config.toml
model = "image classifier"
dataset = "drawn branching plants"
train_examples = 72500
image_size = 24
crop_scale_min = 1
horizontal_flip = false
targets = ["branching"]
num_classes = 2
arch = "gmlp"
norm = "layernorm"
mlp_ratio = 2
patch_size = [2, 2]
layers = 12
width = 512
label_smoothing = 0.1
loss = "cross_entropy"
residual_init = "zero_last"
optimizer = "soap"
beta2 = 0.999
lr = 0.0015
beta1 = 0.9
shampoo_beta = 0.95
eps = 1e-08
precondition_frequency = 10
max_precond_dim = 512
one_sided = false
adamw_lr_other_params = 0.0013
grad_clip = 5.0
steps = 8300
batch_size = 128
epochs = 14.7
lr_schedule = "wsd"
decay_fraction = 0.4
final_lr_fraction = 0.1
warmup_steps = 1660
weight_decay = 0.4
adamw_weight_decay_other_params = 0
Rows from block 6 of a small image classifier, named by matrix and row number. Rows with one number belong to one neuron. Each number is 500 + 50 x the weight over its row's rms, rounded and kept within 0 to 999. All counts start at 0. Numbers have three digits each.
After each neuron's rows are labels from the 100 images, of 14976, where the neuron reaches its largest size: "peak on" is the class under the peak. Only what is clearly more common there than usual is listed. The data: drawn branching plants.
# u: gMLP up (value half) (model.blocks.6.mixer.u.weight, 512x512), inputs 141-187
# v: gMLP up (gate half) (model.blocks.6.mixer.v.weight, 512x512), inputs 141-187
# out: gMLP down (model.blocks.6.mixer.out.weight, 512x512, transposed), outputs 141-187

u.248:556553500525511464537521424502467500461508517474508498492530526374519450520538413545438569581534545454448547406519482472576390513487504488426
v.248:510533494550424600552549505479440496387604576543517551521507596509542464579498429505510461508498440529454479458556475455410410405515528471531
out.248:541420400568466472470514497471546587503561509463423453520490494470577503360457526535502480435445500546427466469541449517468521516476568512455
peak on: wood; foliage

u.154:506482409472547426436610526508549459473436457445518490517558523488495466509479554535524571441482542594505506451484466497475465542515497473556
v.154:521519465392497513445445458525482499539473510512554393534465528420562481520566514559572475536513541475481546500536564509515542480500573530495
out.154:584487602607535492531516527440372602455493556539487490563438557559468533489640451427457413545470527443575489501486403634565408536548553515542
peak on: foliage

u.194:492565547529573554467538455511473524386490530478566476440482578450484464564555454484500484503495527590469597469475565419454502470465537515515
v.194:435507461449504507543541458575473531521510448549444478519577489579559497563455510522575507507471549439540502572485458481472510545494489551440
out.194:451512398510521486548411511473477535443512519432494467516510426476530588481512569438623470451429462445489527590538350547493531577466491437518
peak on: wood

u.371:491555472481479513567444487565570480576459568517514538392572490441554503473511459461529520517566452509477461444408522572531552527419485524533
v.371:582512512504593523475481581509577463518575583521514419514471588402553423440504654523551491481460485528496480477544463505473381459590530508543
out.371:538470563462462493475514551499437544495513471492541585467480564488383615597536554497437561506440524413582484517540445486488520570515486550582
peak on: foliage

u.186:480582515571497464417471529478523526517483508557410498551477599498483470517621534492524514409455444485481519460419497574465527529452553499527
v.186:503485547557518440414485501444437387501574485447488454467594560487570513546556487443421452491500575493521576491521514443585428515504585502523
out.186:413463563437525507553483455525532402493578522607501520473419444544579542497540561553544551610630602421507531511608470482557494450511537632490
peak on: foliage

u.296:574495555569556468399554468507556505459434479509522513535553567466469473548362465554486562440488507574546574519467503488597447509445567539543
v.296:528536513499504564485538469502553401488527511502465420497457494537457515492485533468523582473476422522510488540500503459548515465517498604535
out.296:547474433505550455529473415512423526468539448481502477541502393435444560474574503516509492550556455485497417510553426523514478509541437455541
peak on: wood

u.347:472503518492476526456545495488575512543442484426517477544359453454525556504535469481463440561481535445462532465623537499389425453467486555585
v.347:499535456578498547523498521571407516595495488445405572504451469554484552492424435515507475512578481533472508549576569511552459573483490482493
out.347:421468461421440506591436413426438459516512476487389451426666514468561491509455482550536483452455481453536426493570517490431476487494367516436
peak on: foliage

u.300:529539561555565443500502490625515530519538589530535462474427501539431422478629506498494458476477549521546514551488582485524450533494481528404
v.300:527513523511455512416536566548474553510471496484526500497419534454446441546445517517520449464528532440465465471560425463544575556447485517526
out.300:591498534512485486551525478482577526486458381475564469469516411538495541562494454555530543444548473495505581513519504496448362468495512559476
peak on: wood

u.428:446503509512439441465574461450545502415547545557493516501477483476465506489470530453508528529452595528467447501557453593411511525458494429479
v.428:541486477516580516503547482507464427385413550453488447561498375458397510538543488468522428488486508444446519427539487496584538559556486502459
out.428:495530402537584523551541481576548425544448445446523509427425519472586493433577517462447536588504439568451519485503507577427476445539518556594
peak on: foliage; wood

u.13:518508533458589483499488492515514527526489541437555434462495518439396453544519591448534507593539543439541505562504520491490551502472501456497
v.13:505540565381503533493564481377545545634550497460443597518352573527516499491410516495471482458565429454500468478553503508415532551531530600492
out.13:510455452497488594593568492531468530488493561450496400481562482587587490482556505457448480348555526510486469468534416471405372386457465542434
peak on: wood

u.387:515538501409388417516509530496445535469403474432515511496564566484446523521499537471564540516474524513521548554497520356554486499474530347570
v.387:456417495519492529482530514498531473521512447561520284420449556452489582551484461517483473435570515483536487401426578501488455534514493537528
out.387:535482520473597527449493596396485440510504513531454546499490474484610496482438515507466483530472505540428620444604539507517512500500455611500
peak on: foliage

u.147:578456473454535507502471485565510476520494482559462481539415432478539556668531469503619423542434450458484539492515575479558467504436519523553
v.147:468512451511511519549581521509534459459552539419465602489465423492530465523477411473521397515499479460508478459478516522516492494510515466546
out.147:492456481508463422468542595511503436592503477456548483520460472528477425464541547460510537439549492509503521478474551494590520553549512523502
peak on: foliage

u.191:483493476609428489589516502562391511433583509512527459522384504466506546433459390555505464585527589513408534484480505505542521370470534585508
v.191:597537525490487482521562537500358521549584490452399434624434456467485556531578471443495510445576608445515471482434492566488472482527464493486
out.191:548415441431496502550469459488584500451512484498513438581554474540558469625459487575549485509526437571488569485482499470569542441427515556548
peak on: wood

u.257:490582535474501444446479467537489477476503570506484401502477507420484534594554502425446509473526541545499479430507545416461515485503573437571
v.257:450564522475490493516543523451479514439462508474477597581533447532514612487505489518482518484500504448558512467523571465487498523456490519502
out.257:454512500561484553468440507542522510470525498517474646464478437549561505562509448469491498506526487483376417425531565596573545496341522589549
peak on: foliage

u.489:504508523596489610380470483526508423565471502468581512521534478464547430546505484499537506477362442493532406511556494501461527535560433521486
v.489:553555495536466493554450582504508456571528512556481534555486571503605472624536527502463496490520480537474365493541568438442436440541497542408
out.489:526541513497565525557518561556469512506539483529434552500454491517442463443462521485558422514521491526544428542526472491508437435484538513459
peak on: wood

u.475:492524535488468534501634591445581520490463464528536575567488460472497510460471537512413429600481476565481505532520499577521502500443427545447
v.475:520518499443551493549490436533537471502475473620444673506536471527519526421517509542605615374515500527502614491499447456541481526497507529534
out.475:431474484442529516549504443492440569504510388478566399464423485527456470412561545418512485427425452592493557534503478462534526533518487454464
peak on: foliage

u.199:532493430507539579486511494455420518489522573558448535453553473589427532521490556507410469518509497434586429567483505480404494423546509514423
v.199:530470515500429471500457462502526580552534489411550537501388423444453449571521516500519540528546492486484619457452557475501512497541480484432
out.199:529511571500505430495498572545555490554411490563470469558549551508572439527504541452449547544541525475465520510553444490552511521564550496488
peak on: foliage

u.57:482509543481543529430523448536434503454517415518587551512450551526541441556468539421488405588583534396537496531426498547428519580512472475504
v.57:517480479478588543545491479577481488417445507519472499481615416449492449542540532608452486441552458426557495548455457520487504499460493539470
out.57:570522429461505494484523549493536330557510509486470485545456473563455545517449486503469474553420548460471496472495512498604542475546449485450
peak on: wood

u.325:452521527502414528475571542461488427492531437489489530464463489405518527603478606542446563381564411524551516524537527527454446553532403522354
v.325:568498567458453499545543476574383523488480488584583539520359566458426558537474547455480577442519551459493537416567521588475425525456493427391
out.325:455510560498547493496531563549474395538498597548508485495509492475527524408401481443479502556505594490460622460533490562375465420556479504594
peak on: foliage

u.146:500510531545418425466484432492472498503473431374468456408528376403456487535535480500563500479504452458512468579588525528373589525442634470559
v.146:466512512500504516552505561503524488474487501558485577513534544568499526558476454536495472599472446515445448513561544567448399485443500531464
out.146:490502592381543576550500485521507589502443630594450466536579480522463511434363494526430611406517474479523553493468438468597451509527467499434
peak on: foliage

u.149:572447434480546570486515536487539566547528436463543554565515337468491528470415463498511569450605466517475617466543565458415537530580547508639
v.149:528591383407371502506513496473510579559588493427546425548529529456485487491480549454468440508544567468448477447441503584511499525434498471473
out.149:507545634483457508586527526472491440443470530464519420506407568478373457584500493487428492498518537428464391490471478487534373538500485513468
peak on: foliage

u.284:536383442511524430482501477518575523529501458516532560548559461408509443502425452463483503561543572583447587580511549550531494588455581500426
v.284:577584519414476451571493482615460449565490438425504485483499466441474557476524493518554543439622478564476460541519495432528609515497464523532
out.284:509537629445410508509577449514476437531474627512544465435530550476492565435514497553568563446585485505523528482449487389423568453447568461546
peak on: wood

u.25:563487503400478497402529542555542439476491476460482527446524595506555542480471448462545492436534440499476502430481490510509585508544501506443
v.25:573514558534562463669454449555468396518501507557428462400464466498368454490468508502517523448476547527465483527519482463564414465466504473423
out.25:497403499494461497439551570489543469486459517445515620478540549476443450509450489490450424517452518462573512478572516470504520419570430598485
peak on: wood

u.263:562486462456565531502494426419446549519587463506483630530542529446421547533410479498490572487484443484482465503509530399557466503442560531495
v.263:554516572608549571446548479488488451454496500440423496444451540468495467589481485529528460469521396489453570531477530516556514459504485502393
out.263:488482445438568530549461550616401555516433572554462445492494525478549484433523517506523531564524504620465509416543464497456525513533494490512
peak on: wood; foliage

u.402:568546527480536448494545509489502419512444411448533484517382477503532479479443528490552492537493487500477464507489457474458484502515422530490
v.402:544426434513535475557415450476558493506459393446491479415531534463487474552452559589472553526427465451580487589518539435671505432451540452403
out.402:455586473435529508522471513497498448558512440528471472384623391496521537441464500485478486459456375487419545482493541558436553499473541434515
peak on: foliage

u.466:551455520478463503529530555577389526502535556605419529521474441527516601434561493468497507433472529546498460518528526605514502481472559493535
v.466:472465468421544519494440514529537505355476456538481531402617489555518484586446555507483437518436569514493629515494572493531418463488502467461
out.466:570498596396524470574502451484587422469547518476445430522620400468428484487465503561578537491487505413487498517547411522470432499562522565448
peak on: foliage

u.63:450507459570470586505482525560539434537443502347587531526446402432465471455509489505384491457503510545452516540457557558519530449509489463513
v.63:470571479528559551509471468439559501451533570472493516449710519381507518528543438537494507424537474455488520514589573522533482571516580508564
out.63:475469564443537529499488530485420489408440428525504409500536451496495542572597499561491585547402531505590516494527518553527434598488517536515
peak on: wood

u.500:549459529459500457460495542507507514541477566631424533444447567537509560530502421549487470508649513523497541458515421484620472522532491470583
v.500:492455409382500481423499479498528510515504548367440489558390534371513452602472591463533491533534438557564451474568456564498484505483474609513
out.500:501551450585473517453460551489526409346538447414434456490534484459525494540595543459532483511439451555478536486536514578476491455439455486555
peak on: foliage

u.400:511504437445516516450443437544540497480408399500407542532438481473531572533540551589519528476492490513440458489431597541472610505504483509501
v.400:545532477533507441536478512445531532467479497554564554404648532518497564502578423551478537460506473512435567555534412400445540510492531486525
out.400:460525474472332503546531544480528559483392462495519468500486586509503455415494529436548417514469581523522550449522403564549447521595364567544
peak on: foliage

u.435:567513456419477494508520500485508493497661471510500490565481526501444559573557563519556501472523451470436338533527482501472471432506575489403
v.435:492501464525520525478528531485488508459471573620485560503532591481520504543438429451497508573515493470506429519481481440470466436527501526527
out.435:453393420491455539500489538475490520507563425563498442531549562514373429503524492449503504484436552500602563519504436481485609534584506458498
peak on: foliage

u.169:518519521658470441497536560490581542529454490393456441408675484477425571464429421468405441494504504555449518461414550534478516442522471541612
v.169:518572509416479494525555525584507397444466469480478460457561523437521525405506466501578380449415524472470467501449475488429406482514435503563
out.169:579531516497467569397469499428507454489457515650567496506452484561493516548585552396494456491527471434447407487606527602510454483594559511462
peak on: foliage